config.yaml
model: "contrastive image-text model"
image_size: 64
encoder_width: 128
text_encoder_width: 192
orthogonalizer: "newton_schulz_5"
adamw_lr_other_params: 0.00092
final_lr_fraction: 0
weight_decay: 0.0
Rows from expert 25 of block 5 of the image encoder, named by matrix and row number. Rows with one number belong to one neuron. Each number is 128 + 24 x the weight over its row's rms, rounded and kept within 0 to 255. All counts start at 0. After the name is the row's rms in percent of the matrix's.
# up: expert up (encoder.blocks.5.mlp.up, 32x64x128), inputs 0-127
# down: expert down (encoder.blocks.5.mlp.down, 32x128x64, transposed), outputs 0-127
up.29 093 [102 155 156 140  97 164 111  91 161 113 147 135 141 152 136 132 107 112  72 118 132 131 112 141 100 141 116 134 117 116 144  98 138 130 159  79 100 163 138 102 145  91  91 145 133 148 140 152 145 144 109 154 134 108 140  74 148 117 131 105 108 154 131 142 130 142 146 122  65 116 148 141 116 170 126 164 137  87 139 101 114 149 133 141 152 127 145 131 154 109 200 142 109 114 156 110 154 183 152 145 115  90 158  89 149 140 127 142  85 141 117 123 131 134 100 107 144 182 120 142 132 120 117 134 164 114 145  98]
down.29 103 [167 107 118 120 128 130 103 166 131 137 128 116 110 124 130 110 120 158 155  65 117 130 129  78 140 127 134 179 151 137 113 126 140 141 130 119 116 146 132 114 173 147 170 141 130 152 137 162 150 133 106 153 116  94 130 127 151 120 145  99 146 143  92 102 135 118  94 119 102 101  68 153 136 170 159 140 112 111 125  53 113 102 110 137 148 187 106 156 125 116 135 155 117 135 107 111 109 158 133 154 151 155 138 136 128 115 159 133 110 146  77  99 141  94 138  99 156 133 164 135 141  94  96 114 144  84 118 137]
up.30 099 [108  96 116 126 124 134 152 140 128 136 114 142 115 135 122 135  70 117 110 123 111  99 124 141  97 152 195 149 104 114 126 151 119 115 143 143 155  92 104  87 122  92 116 125 100 118 134 122 149 129 105 119 115 154  86  72 106 121 131  83 120 127 138 113 153 152 114 173 140 196 126 107  85 155 124 128 155 136 120 160  95 113  89 125 125 117 134 129 153 145 110 165 123 139 158 147 156 184 168 103 127 109 116 154 100  98 129  88 152 121 121 111 140 115 116  76 137 131 127 112 109 148 128 185 109 152 112 134]
down.30 096 [114  89 128 129 151 164 128 154 140 153  68 135 129 181 114  76 162 117 141 183 120 135 119 163 130 114 107 120 134 117  73 127  95  70 135 105 110 127 104 156 160 100 130 131 134 125 148 126 168  94 147 104 135 154 104 105 156 156  99 136 131 185 178  87 139 146  97 131 116 130 126 161 146 141 122 130 102 158 122 150 146 115 147  92 137 140  90 130 114 137 154  98 142 113 133 150 191 136 131 128 141 143 125 150 127  94 126 127 180 130 112 126 127 104 128 122 133 118 154 125 139 133 122 134 135 120 120  84]
up.31 102 [ 95 127 105 108 153 144 117 114 118 108 121 133 120 122 116 133 137  91 134 117 119 106 135 105 123 129  99 125  87 137 141  87 125 115 103 133 106 112 130 113  80 119 137 121 129 136 138 157 106 169 122 139 125 136 157 175 165 146 128 124 139  47 108 134 129 177 120 132 129 123 107 171  99 107 134 161 153 151 175 142 175 102 100 153 112 148 127 160 115 139 182  92 113 165 117 103 125 139 187 160 115 191 152 116 147 118 116 153  94 160 113 133 126 139  98 147  72 123 130 128 136 136 122 104 102 140 126 127]
down.31 097 [100 100  64 140 147 154 150 125  95 126 104 112 125 106 151 160 151 118 111 151 131 126 153 161 131 133 107 187 131 136 126 127 135 127 126 156 167 133 163 104 105 170 136  96 124 159 128 124 124 128 119 155 122 109 126  74 145 117 136 134 145 137  91 148 121 191 106 187 117 134 132 142 121 101  91 151 113 188 168 133 153 134 105 111 103 167 138 165 129 149  93 141 118 114 154 164  98 126 134 111 157 109 121 117 150 149 120 129 100 150 124 117 144 140 111  96 179 112 115 125 163 125 111 130 164 112 130  92]
up.32 107 [151 113 141 117 186  85 109 117 138 104 122 114 126 118 127 114 144 145 154 164 115  88 126 108  88  93 102 107 162 160 118 127 117 142 180 131 103 124 135 125 105 159  72 162 135 132  73 109 132  99 157 116 104 142 113 147 121 140  76 155 136 144 148 106 122 125 137 121 130 155 127 136 129 178  86 122 191 109  84 145 177 127 121 144 101 115 152 131 119 117 105 143 166 150 116 144 108 145 111 127 104 123 147 103 117 126 108 123 118  74 147 115 125 119 125 131 134 135 117 120 110 125 114 141 112 173 159 187]
down.32 095 [141 164 109 133 106 121  98 112 128 139 171 116 103 150 101 140 111 123 110 159 147  93 130 116 143 151 129 111  77 120  89 134 138  59 118  95 153 127 101  71 119 143 114 122 125  98 139 135 127 124  99 111 118 117 165  98 115  97 124 133 136 153 131  96 124  99 157  87 148 139 137 135  90  80 115 133 133 110  99 109 169 113 145 120 121 121 125 110 112 157 113 104 182 132 124 166 113  97 172 147 169 129 128 135 119 111 118 133 130 129 151 146 147 171 146 106 112 186 136  81 128 165 172 126 107 127 144 156]
up.33 100 [104 131  88 167 135 124 101 116 139 180  90 105 145 128 102 130 135 167 103 128 132 122 166 157 127 164 108 115 103 105 118 150 151 165  73 167 134 109 122 168 125 141 145 122  83 128 111 129 104 132 161 139 123 100 100 147 106 120  85 133 134 149  89 125 145 129  79 199 161  89 177 141  95 140 140 142 110 147 183 145 141 160 117 121 117 124 159 134 100 142 112 125 134 139 111 138 122 115 116 130  76 147 126 124 116 127 150  90 128 144 157 136 153 136 119 127 154 123 164 151 112 142 104 101  98 112 120 148]
down.33 101 [146  83 144 121 124 112 141 129 127 135 153  94  95 132  64 104 122 139 107 105 132 107 154 115  94 126 166 108 125 110 120 144 125 123 135 134 130 110  93 165 156 133 113 148 123 129 176 164 146  90 137 150 170 124 147  94 140 128 143  91 167 132 173 111 136 102 112 126 135 129 118 111 168 118 149  91 118 142 142 156 186 131 151 119 153 125  97 106 121 152 126 106 156 155 135  88 134  94 102 166 111  92 129 104 171 102 135 132 102 103 105  89 115 151 116 156 141 143 117 155 127 138 142  94 176 162 102 156]
up.34 100 [111 126 119 112  92 125 109 101 124 151 133 159 125 126 155 128 159  99  97 128 139 143 133 119 148 170 140 103 151 145 123 155 124 104 152  84 122 160  94 125 138 144 110 121 143 121 102 157 193 179 137 158 138  95 106 108 132 148 155 109 130  97 121 110 108 130 120 107 138 117 108 132  57 121 146 124 137 116 124 141 174 125 115 158 131 148 128 129 109  89 102 163  96 117 127 143  89  97 147 107 132 126 140 126  98 146 102 130 117 146 132 112 117 137 145  83  97 144  73 156 118  76 131  94 104 142 149 201]
down.34 090 [142 120 127 120  92 140 120 164 129 143 142 123 123 152 146 119 111 145 127 136 123 113 113 107 161  53 152 119 135 123  87 136 114 131 109 137 158 196 176  82 125 128 128 123 130 120 152 140 130 155 145 146  97  91 106 137 141 169 110 138 160 125 117 140 134 171 142 120  89 116 138 120 144 135 159 141 166 172 129 128 120 121  99 144 115 159  96 142 133 146 151 125 105 129 145  86  90 152 122 105  84 121 124 143 117 136  82 154 116 172 122 148 115 127 135 127 107 181  79 142 152  68 138 143  91 119 134 163]
up.35 085 [107 157 145 114 138 112 222 104 147 106 108 141  90 165 183 117 134  96 100 143  88 196 151 132 128 149 167 146 156 109 138 110 129 166 153  78 144 159  95 137  95 145 116 142 140 135 153 122 136 132 101 134 135 148 133  87 145 173 166 149 145 114 167 110 123 145 120 132 122 108 148 130 111 108 127 150 119 108 130 112 129 126 117 151 142 106 101 136 150 115 137 132 142 150 117 108 126  98 123 117 121 110 133 153 139 116 119 181 112 134 134 140 169 144 116 119 124 186 153 117 133 154 133 149 110 158 114 165]
down.35 097 [107 143 109 108 210 103 119 122 129  89 136 130 162 116 147 127 123 120 148 150 118 102 141 169 137  84 111 137 113 158 124 124 101 150 118 141 105 101 120  90 170 181 129 119 146 106 106 143 112 152 136 151 145 109 126 118 142 110 121 131 155 104 121  85 127 139 143 110 148  98  83 149  87 149 128 120 132 112 131 136 104 127 124 164  97  85 134 114 113 153 107  90 142  83 102 136 138 139 133 142 147 133 102 145 143 112  98 149 102 139 139 143 103  72  89 160 155 157 144  90 161 101 147 137 109  81 109 157]
up.36 100 [146 115 147  90 184 144 106 130 113 180 158 108 107 120  93 135 147 143 131 116 126  62 146 145 142 116 163 163 106 177 129 139 138 139 124 106 144 142 132 148 132 133 151 139  82 141 140 115 184 129 111  99 141 136  91 140 129 124 135  82 108  91 102 110 140 137  76 106 144 136 133 101 123 164 154 119 132 138 153 171  78 138 139  98 108  98 128 108 118 158 103 122 126 136 145 145 114 100 124 119 159 150 106 118 130 169 110  96  95 123 116  60 138 138 141 122 157 106 130 146 143  91 124 150 137  97 140 142]
down.36 107 [ 97 136 167 154  96 102 119 113  96 136 131 137 115 117 152 107 102 124 104 196  86 143 118 103 113 140 135 123 128 119 142 136 136  90 131 119 171 146 110  89 146 153 151 130 129  88 118 105 163 123  92 109 118 144 103 120 142 133 102  79 107 104 155 118 158 157 121 117 116 117 161 128 144  93 127 128 123 128  79 125 171 171 147 115 133  85 146 104 128 159 150 140 118 172 156 101 148  71 133 118 133 158  85 122 144 122  83 142 100 131 100 136 134 128 131  96 102 117 129 136 109 115  99 153 131 156 158  76]
up.37 115 [173 136 108 123 174 139  85 112 135 123 137 115 109 153  99 107 176 117 129 171 116 141  83 159 120 107 114 117 123 156 130  92  98 126 186 117 108 149 165 128 129 138 144  92 119 111 125 119 152 110 159 117 112 112 145 111 126 130 137 119 142 152 144 151 143 132 144 110 135 133 140 159 131 103 105 129 172 118  94 183 109 164 108 175 151 103 161 113  97 153 122 132 132 129 110 111 109  96 144 151 100 129 137 110 142 118 149 139 152 106  66 151  70 101 130 151 146 112  91 173 119  95 114 145 138 168 110 134]
down.37 102 [120 160  84 125 138 127 146 130 136  83 146 105 179 100 141 104 118 101 159 128 146 112 101 111  91 133 109 138 155  85 175 168 117 117 164 128 136 142 150 139 136 151  90 111 123 127 122 131 121 135 121 120  93 142 139 128 119 117 135 150 136 157  75 164 153 154 121 129 143 119 124 119  79 140 124  89 141 138 139 134 174  68 119 114 147 146  99 129 132 114 142 136 157 133 113  86 103 110 153 161 142  65 141 131 106 114 158 108 128  93 151  88 180 148 102 133 132 132  87 130 168  84 137 131 116 123 109 131]
up.38 118 [ 98 111 145 120 116 113 143 145 143 138 161  67  94 160 166 112  88 141 128 151 170 167 164 153 158 174 122 133 115 124 128 170 139 116 150  78 134 148 118 143 172 117 132 120 110 112  77 109 107 118 140 104 132 101 125 121 136 151 149 140 145  50 141 138 123 123 142 152 150  88 126 131 126 146 111 111 110 123 133 157 149 110 115 122 122 104 105 142 137 164 160 105 156 103 154 143 126 126 118 148 113 156 132 142  87  99  95 111 155 118  92 124 136 127 115 112 165 105 123 170 151 159 124 141  89 166 105 104]
down.38 101 [124 116 113 118  96 126 134 107 153  86 100  99 138 110 151 160 124 143 106 142 100  99 146 125 107 129 113 109 170  92 129 122 128 172 151 134 117 110 120 159 117 126 112  45 147 138 151 141 102 145 124 164 117 133 129 118 160 142 139 148  90 151 122 143 137 123 131  80 135  86 145 107 140 102 124 134 123 184  87 134 122 119 164  87  93 145  94 144  90 135  96 141 127 165 109 152 120 144 117  90 137 133 129 107 101 168 146 103 101 122 109 146 112 125 138 186 144 112 107 129 170  88 118 130 126 123 157  85]
up.39 091 [149 123 108 133 112 126  75 107 115 185 111 139 130 126 141 175 137 135 172 158  69 115 125  87 123 104 120 137 122 125 168 153 119 118 135 159 113 122  92 119 153 174 150 116  98 180 154 106 112 122 105  86 107 120 127 162 133 150 142 142 136 153 100 167 142 118 141 113 114 126 130 164 130 110  99 108  93 117 147 154 160  97 150 143 117 130 149 161 115  97  56 118 133 125 141 133 168 129 139  87 112 109 104 151  71 128 166 115 140 134 120 118 128 160 143 129 158 104 135 107 123 115 110 116 131 154 106 137]
down.39 107 [ 92 123 143 116 108 133  65 154 117 105 126 126  85 157 152 126 151 145 136 131 116 140 102 117  93 121 105 145 120 172 136 129 125 135 135 192 134 138 123 137 136  94 120 115 144 143 156 106 183  99  91 109 121 126 150 105  80 136 163 120 175 128  67 104 129 129 114 133 131 131 159  87 176 107 113 132 133  90 127 106 140 112 162 116 155 146 102 175 148 113 130 134 143 147  98 132 163 115 154  94 122 131 132 157 114  71 153 106 137 141  72  84 126 126 142 130 119 126 139 127 115 120 142 120 160 112 120 154]
up.40 107 [132 136 137 119 117 136 115 129 106  94 138 134 113 114 103 125 133 135  94 167 148  80 135 136 116  95 119 171 119 137 144 120 173  67 115  94 140 149 154 116 119 123 166 132 115 149 133 113 140 119 109 144 136 145 118 108  92 164 145 117 119  71 141 139 130  86 129 138 139 120 127  94 128  87 122  83 101 126 114 178 126 174 110 149 103 166 131 166 133 147 182 114 135 139 143 139 119 122 147 146  77 191 161 133 137 128  96  93 149 111 111 106 125 135  89 176 144 112 112 120  88 127 120 117 112 151 151  97]
down.40 101 [134 139 111 127 120 149 108 127 110  93 137 111  83 134 133 121 129 126 121 153 125 136 147 162  79 117 168 141 148 129 135 161 121 127 115  97 115 185  64 106 116 139 122  90 123 135  95 144 147 142 131 127 162 107 155 166 110 124 161 161 103 174 144 123 137 142 103 107 126 134 142 114 146 106 121 160 117 162 140 167 171 119 147 146  70  95 143 118 122  87 137 142 117 138 106 146 135 101 153 120 132 138 175  89  96 122 117  91 144 170 143 124 168 120 137 120 164 146  84 111 147 114 140 112 190 122 138 140]
up.41 091 [141 102  96 135 126 106 149 156 117 150  80 130 119 122 155 151 115 131 114 115 151 121 117 192 116 150  96 124 121 167 131 104  96 126 130 171  98 132 112 151 134 162 160 144  74 152 114 121 128 161 137 131 154 135 117 158 167 119  97 130 188 143 135 101 129 119 159 105 152 141 123 124 169 113 142 116  70 144 112 137 134 176 164 133 119 121 114 144 108 104 123  98 129 145 149 175 125 117 117  95 151 107 153 158 101 117 111 130  88  92 158 174 135 156 133 118 151 118 139  80 144 153 104  97 140 147 122 135]
down.41 084 [141  90 122 119 129 115 112 172 109 152 138 137 107  97 133 126  92 118  86  66 135 132 147  57 147 138  70 139 118 100  88 145 123 120 108 126 113 115  81 106 147 140 137 151 146 125 121 121 136 146  73 109 143 124 136 105 128 133 125 108 144  75 152 142  53 130 106  99 163 101 124 113 139 145 170 116 153 126 146 140 123 116 150 116 125 108 126  99 104 111 112 142 145 118 120 128 146 148  96 123 125 129 165 127  97 170 122 166 118  82 105 151 104 104 116 139 139 121 115 145 135 134  87 104 125 159  96 105]
up.42 097 [125 120 141 125 103 172 108 115 130 179 138 142 150 100 101 134 151 123 163 134 104  74 155 111 138 131 154 178 121  88 126 129 136 165 123 127 168 106  94 126 183 138 150 120 126 160  98 155  89 133 161 101 111 120 131 120 104 126 105 134 126 158 116 102  78 153 143 116 108 149 172 143 154 155 200 134  84 115 109 147 111 101  81  96 104 107 157 152 119 142  71 128 126 128 123 111 145 118 135 115 100 134 126 157 110 137 134 103 129 141 111 115 154 121 130 143 137 118 161 120 100 162 129 117 101 111 108 146]
down.42 094 [123 125 102 152 119 105 114 148 127 168  90 107  96  88 129 100 131 133  95  90 124 129 141 115 106 102 133 106 123 137 143 111 124 170 102 187 125 119 128 133  93  81 108 145  97 119 149 118 128 139 115 177 145 162 132 114 126 102 105 134 149 164 161 137 117 114 124 107  99 123 153 179 139 170 140 123  73 141  98 144  99 136 153 103 106 123 138 104 156 112 139 154 154 173 141 123 157 141 122 113 123 143 133 108 164 130  73 107 132  94  88 117 123 138 127 172  82 141 137 120 119  95 132 180 155 156 139 129]
up.43 098 [147 133 108 115 118 126  99 130 140  78 160 133 114 172 111 174 166 148 143 134 143 137 158 145 157 115 125 124 149 104 141 104 121 144 119 127 177  97  49 153 132 164 127 121 179 139 127 137 109 125 139  88  97 153 125 131 110 140 116 121 161  61 124 118 178 141 146 142 114 104 132 164 110 126 136 137 122 122 112 101 159 144 175 127 125 106  95 149 146 170 119 116 159  94 112 101  99 104 153 118 103 163 132 148 157 111 134 109 124 106 115 119  64 135 157 112 151 155 116 153 121 121 133 119 103 124 128 139]
down.43 109 [153 165 123 117 120 140 176 116  96 108 111 174 153 110 124 146  90  97 175 124 126 107 113 139 158 150 159 114 110 117 123  80 109 150  93 135 153 126 148 122 163 131 113 150 131 121 104 115 137 128 165 152 153 100 112 110 141 148 141 155 149 156 127 126 127 140 128 133  63 126 122 107 107 119  81 138  96 139  96 158 162 133 143  90 111 109 157 113 125 112 140 108 122 101 118 143 140 104 141 157 149  67 144  87  86 131 135 113 121 128  92 139  77 130  93 133 101 138 124 159 140 159 130 138 130 189 134 165]
up.44 102 [134 131 130 131 128  72 132 117 106 108 122 108 145 167  93 108 137 143 124 122 121 149  92 133 115 167 111 151  97 111 141 146 134 149 125 135 144  94  82 151 126 121 105 185 155 100 135 101  89 144 103 118 188 162 128 140 132 118 158 136  64  81 138 125  89 135 112 149 157 157 107 143 132 160 138 129 154 125 107 130 164 132 127 107 132 127 142 134 121 120 164 184 118  82 145  98 128 179 132 174 176 125 128  95  99 135 188 144 138 115 121 129 139 142 107 129 129 133 153 138 138 154 107 131 152 142 139 133]
down.44 098 [120 160 136 171 106 134 163 149 120 161 124 100 114 125 142 170  88 155 138 105 126 117 124 115 165 148  81 164 130 116 147 128 123 100 106 124 126 108 139 135 123  70 143 125  98 156 131 160 127 101 145 115 154 115 149 124 119  93 102 139 158  83 109 128 130 107 153 124 110 179 129 145 112 113 105 127  91 106 106 119 122  95 142 135 120 175 130 113 106 142 106 117 105 128 134 151 116  84 116 170  94 157 146  89 158  51 112 141 120 152 120 172 103 175 146  96 149 118 122 159 113 141 132 102 107 131 111 125]
up.45 105 [127 110 125 108 130 148 120 111 143 123  80 189 134 188  96 163 138 132 116 104 142 118 179 139 135  94 167 121 145 112 133 149 139 124  92 122 102  75  69 133 137 160  80 102 166 136 109 114 135 161 128 135 146 122 139 161 121 106 116 119 121 153 157 107 153  93 162 148 124 128 118 145 126  88 120 150 118 145  88 153 133 137 114 123 139 122 149 146  83 109  81 113 108 123 128 153 130  85 139 108 113 127 125 149  96 121 122 107 105 150 110 169 105 119 134 154 118 109 171 112  98 145 121 130 161 134 177 148]
down.45 100 [153 130 150 128 117 150 143  98 156 176 130 104 149 159  89 135 123  95 111 121 120  99  77 130 177 109 113  96 148 118 123 110 171 104  99 128 103 146 123 124 164 152  97 125 126 121 113 135 123 122 146 110 113 124 105 132 153 145 126 149 116 126  98 169 126 108 129 109 133 142 128 149 135  94 150  97  87 134 122 152 104 137 110  92 124 151 105 144 123 119 123 121 149 141  64 151 110 211 154 135 127 102 105 126 136 143  83 123 117 121 155  77 140 170 130 169 109 119 161 154 115 139 100 100 167 164 140 149]
up.46 113 [122 140 152 152 113 131 111 101 150 105 133 121 169 123  87 140 125  97  75 135 156 114 139  98 125 102 131  90 119 119 169 121 139 148  99 139 113 143  76 129 150 145 106 136 145 122 102 147 116 159 125 142 174 121 154 138 127 127 102 125 108 102 134  95 124 141 118 153 141 104 110 133 120 138 148 129 156 130 135 126 145 150 162 122 137 122 104 102 158 110 126 129 110 118 105 111 142 185 111 163 158 142 134  92 112  89 186 182 167 165 125 143 140 105 137 117 110 121 152 121  66  81 151 166 125 126 137  61]
down.46 106 [157  98 135  62 116 104 147 120 141 155 125 137 103 106  99 165  96 122 146  79 121 175 136 175 134 176 140 167  87 139  99 127 135 157  99 105  93  96 127 141 115  97 125 143 139 150 153 134 117 131 127 152 143 123 144 107 135 110 148 141 180  83 127 115  98 111 142 144 141 111 107 146  96  86  83 128 139 138 135 104 145 143 104 150 137 126 130 134 129 107 142  95 135 142 112 107  86  85  58 140 111 150 131 114 120 128  95 157 133 156 138 108 138 144 126  81 141 134 104 162 116 142 132  88 121 130 119 113]
up.47 092 [147 109 108  89 191 114 135 126 119 111 100 131 146  83 142 140 116 103 107 125 166 176  80 160 145 124 150  99 137 132 181 156 165 137 168 112 128 134 148 113 116 145 139 121 129 165 134 108 121 152 107  93 120 136 170 102 161 113 177 122 156 137 114 119 177 158 132 119  96 128 119 132 107  95 155 154  88 113 150 134 154 215 119 136 106 138 122 104 129  98 119 147 186 123 106 100 111 124 122 116 143 117 127 114 150 115  94 158 134 111 115 121 128 127 143 147 124 151 132 112 107 110 129 114 113 138 122  95]
down.47 099 [159 144 109 104 166 138 111 140 139 132 114 162 148 100 133 155 152  93 155 127  79 113 138 134 157 150 127 143 167 185 115 148 134 162 152 177 140 117  80  97 145 116 107 167 120 117 135 146 147 125 144 164 143 146 111 126 152 135 151 135 126  90 146 117  95 161 195 101 146 121 109 135 111  85 165 117  88 106 149 127 152 139  62 147 119 147 131 131 149  97 119  89 126 114 131 173  99 125 132 124 133 121 101 109  98 136  96 141 109 135 113 138  87 111  94 159 115 114 101 109 139 135 157 119 126 146 130 127]
up.48 092 [185 123 114  97 153  86 158 163 139 106 149 122 166 117  97 130 136 148 161 119  84 131  92 139 117 118 141 181  92 126 156 126 128 156  96 119  88 124 164 112 132 144 128 134 134 142 146 111  68 112 157 106 156 132 140 130 135 117 128 167 138 136  93 104 147 112 168 147  96 135  71 184 142 150 153 149 109 159 110 146 127  86 119 147 111 101 129 121 122 167  97 119 137 121 128  98 149 131 110 148 103 104 127 135 111 135 157 123 109 134 150 141 133 120 137 118 156  93 138 109 118 173 145  73  94 117 124 129]
down.48 101 [139 118 125  94 116 111 167 116 159 164  94 113 155  91 135 165 121 176 157 127 113  85 106 167 136 148 122 130 104 121 146 135 108 102 138 169 145  89  95 155 120 108 143 171 137 137 137 145 114 121 114 141 142 131 135 104 133  81  84  75 175 141  96  90 104 116 149 147 154 141 130 148 143 164  94 124 167 114 164 119  98 144 121 145 133 134 144  85 128 104 140 138  75 124 143 158 122 122 101 128 100 114 120  82 139 123 122 111 108 119 127 108 133 127 104 142 148 140 155  92 107 169 168 102 150 123 142 104]
up.49 086 [140 132 105 162 153 147 118 142 111  74  99 159 143 103 103 128 125 103 179 133 160 125 140 150 154 123 112 153 145 134 179 142  98 115 116 147 103  64 122 108 128  98 104 103 121 154 156 126 113 175 151 149 145 148 132 105 185  86 134  79 148 138 147  84 133 120 100 112 123  98 126 175 100 136 113  99 113 117 137 108 115 118 119 102 181 113 152 127 161 126  93 126 129 174 148 110 138 150 145 123 132 135 111 108 152 117 126  93 126 136 164 131 180 161 132 117 125 117 106 127  94 120 110 107 130 128 109 104]
down.49 089 [102 150 117 139 137 112 156 103 124 143 185 106 115 157 160 119 148 119 172 107 136  89 129 108 112 138 152 145 105 148 137 128 138 155 133 142 147 122 117 124 135 151 159 137 134  84 155 124 122 147 106 158  92  84 160 126 173 135 111 151 159 131 157 135 144 151  90 164 146 114 155 136 167 181 101 142 148 129 120 120 130 169  92 149 162 106  99 146 106 108 153 122 151 125 107 170 138 125 136 175 115 113  68 124 107 163 113 147 131 156 143 106 179 166 109 135 126 119 111 157 140 138 132 148  99 145 167 106]
up.50 100 [151 141  96 124 119 150 123 118 173 141 138  86  99 142 117 175 131 102 156 123 124 142 113 120 111 146 133  91 150 111 136 110 118 144 138  93  90 105 113  89 148 139 160 125 131 136 125 112  85 141 123  81  97  97 134 132 122 143 123 154 139 126 125 170 119 114 151 113 105 162 125 122 132 118 131 147 113 146 121 132 162 118 161 175 124  81 112 127 139 178 107 153  98 170 172 168 125 107 124  98 131 129 126 131 142 111 154 130 132 176  68 109 173 105  97 123 152 148 119 169  86 168 174 128 132 129 129  98]
down.50 100 [144 122 123 134 145 129  98  89 133  81  95 114 125 162 131 128 143 105 136 156 119 142  84 146 132 132  79  89  90 134 113 116 100 162 106 172 144  89 167 120  99 158 162 117 169 110 153  99  83 129 136  92 147 144 103 105 135 160  93 112 120 130 108 139 174 133 128 123 158 110 125 116 141 118 135 152 105 118 153 107 133 118  92 113 179 125  88 113 146 100 170 115 134 129 121 133 137 111 128  88 126 103 117 134 141  70 154 131 120 135 159 131 106 156 155 129 140 103 149 103 182 108  81 136 134 115 151 117]
up.51 110 [138 108 131 159 135 103 149  83 107 105 145 102 123 138  97 146 137 154 138  92 125 116 149 116 137 134 138 128 129 165 108 121 159 148 158 125 119 148 112 121 132  98  90 105 125 123 118 141  84 127  49 115  91 109 123 105 120  98 127 128  94 109 144 108  92 166 142 117 136 143 104 156 145 111 169 160 158  96 147 104 157 116  99 120 130 122  61 100 132 173 154 127 110 135 149 125 144 120 140 144 153  96 118 142 146 119 126  88 134 159 132 127  98 138 103  97 154 146  78 133 159 113 130 154 187 113 143 169]
down.51 110 [100 176 130 154 109  87 156  94 141 133 123 175 121 140 201 114 132 114 125 138 105 132 116 135 151 125 134 154 152 134 162 141 106 137 140  94 132 138 144 186 128 149 163 129 129 115 143 129  76 163 206 138 137  84 109 130 128 133  92 129 143  92 133 124 135 143 163 144 132 142 133 108  51 122 100  87 155 137 110 100  84 186 155 146 119 128 147 135 117 156 134 117 137 133 145 125 118 141 134 110 135 119 115 138 181 145 165 125 147 164 149 130 139 122 118 119 129 113 125 143 110 111 144 115 142 132 126 129]
up.52 109 [115 114 109 154 124 154 169 106 108 142 112 138 126 120 116 145 128 156 145 108 163 133 120 121 147  87  84 120 109 117 143 115 122 140 175 125 156 189 157 133 135 173 126  98 123 133 167  95 101 136 102 146 126 129  98 109 150 115  96 144 118 127 104 167 130 159 109 128 144 172 146 111  94 137 137  80 199 108 147 146 144 145 101 113 121 149 138 103 194  99 123 132 126 132 122 122 176  96 108 120 145 103 108 127  88 141 124 127 101 143 141 102 101 133 143 148 127  95 110  96 118 119 174  99 141 135 116 172]
down.52 105 [123 128 161 102 110 109 139 139 118 142 125 146  81 145 140  84 133 136  63 162 150 169 159 109  89 109 168 152 133 120 165 114 123 100 134 126 148 140 156 114 131 143  91 111 131 152 114  96 125  88 118  93 117  92 100 120 122 144 126 137 104 104 162 149 109  93 123 123 125 128 196 123 125 156 104 121 123  48 113 120 139 127 136 152 157 147 107 140 133 160 129 137  95 164 114 140 124 113 100 129 134 123  96 159 104 134 156 146 151 120 143 129 159 151 128 111 141 122  76 119  96 114 141 121 121 147  85  85]
up.53 108 [127 142  78 130  87  95 145 166 131 147 149 116 148 150 136 136 110 147 137 150  99 114 139 143 141  97  75 119 126 112 154 179 117 130 108 106 100 126 110 113 133 138  92  93 118 130 162  90 125 132 113  84 141 135 134 167 149 145 109 102 136 101 141 152 138 144 141 109 124 162 120 102 157 140 140 153 144 120 136 153 110 122 145 133 121 133 121 100 196 153 103 122 115 119 147 102 132 166 127 153  96 122 141 131 131 107 106  80 135 129 112 178 131 133 115  80 153 147  81 105  98 147  98 159 200 159 120 142]
down.53 111 [154 155 109 129 123 118 146  66 148 138 131 134 148 121 133 144 131 151 136 153 115 150  76 174 165 170 113 133 136 150 163 141 143 129 137  79 117 156 101 129 137 141 139 102 139 125 123 159 149 135 124 172  85 152 118 122 109 127 124 186 129 113 123 167 104 119 131 134 145 160 143 104  87  82 130 103 169 134  73 100 141 123 134  90 145 142 160 142 125 100 104 145 137 133  74 133 152  99 138 117 106 137 105 108 150 131 161 181 165 155 118 125 150  97 120 117 134 156 170 129 106 122 144 137 103 113 157 134]
up.54 107 [ 95 113 113 139  96 125 144 110 131 106 132 127 142 138  86  97 142 110 115 164 115 101 184 125 114 105  81 124 169 133 137 171 152 114 128  96 140 114 131 118 138 148 155 136 131 120 159 156 127 132 149 150 102 101 129 151 134 131 181  99 147  88  93  98 129 107 128 112 160 122  98 135 129  81 159 137 123 119  98 138 130 189 120 117 174 165 145  84 164 127 112 121 101 150 156 118  88 104 121 123 108 140 124 127 130 109 132 148 118 101 138 122  91 137 138 105 185 166 189 133 135 143 143 161 122 101 147 145]
down.54 096 [105 128 126 129  94 155 154 138 100 124 127 125 114 112 124 134 161  93 103 108 123 144 128 151 107  86 163 162  82 126 144 143 142 139 121 125 142 137 165 114 114  76 137 161 143 135  90 123 114 123 104 113  77 130 124 108 129 122 143  83 165 125  96 130 157  99 123 124 120 132 124 111 136 111 143 141 149 133  89 118 120 101 125 149  83 104 137 119 151  70 116 146 164 124  80 122  96 144 115  68  98 115 136 107 136 169 141 157 128 133 143 134 133 139 141 207 165 123 104 145 150 112 164 167 155 154 149 146]
up.55 101 [131 104  91 113 109 144 115 123 160 120 117 160 118 151 116 170 102 176  99 133 115 129 132 102  90 101 135 124 121 131  93 121 139 152 151 144  95 121 169 114 177 140 139 101 138 146 160 124  92 140 159 136 135 107 170 189 133 124 122 115 157 142 135 116 101 120 145  93 167 120  95 106 156 176 162 101 102  92 120 126 151 149 145 149 120 145 164 132 109 147 176 136 127 125 111 132  78 158 106 157 104 107 151 132 123 129 141 133 131 199 148 134 144  94 118 125  95 124 111 145 146 117 140 141 157 171 113 109]
down.55 095 [181 122 156  96 153 124 173 101 162 117 161 144 136 101  98 134 135 106 117 143 167 139  91 134 130 128 128 115 117 103 194 118 104 131 146 124 146 142 148  99 169 113 128  86 100 118 120 158 129 138 144 141 162 146 160 120 111 105 142  93 156 146 143 100 137 153 147  85 150 143 146 160 137 137 149 155 141 159 150 116 130  90 161 114  92 117  80 163 123 142 146  97 141 121 135 129  90 142 118 148 111 170 123 143 125 120 164 113 161 143 157 120 128 144 162  91 142 105 149 133 183 101  84 141 120 124 152 145]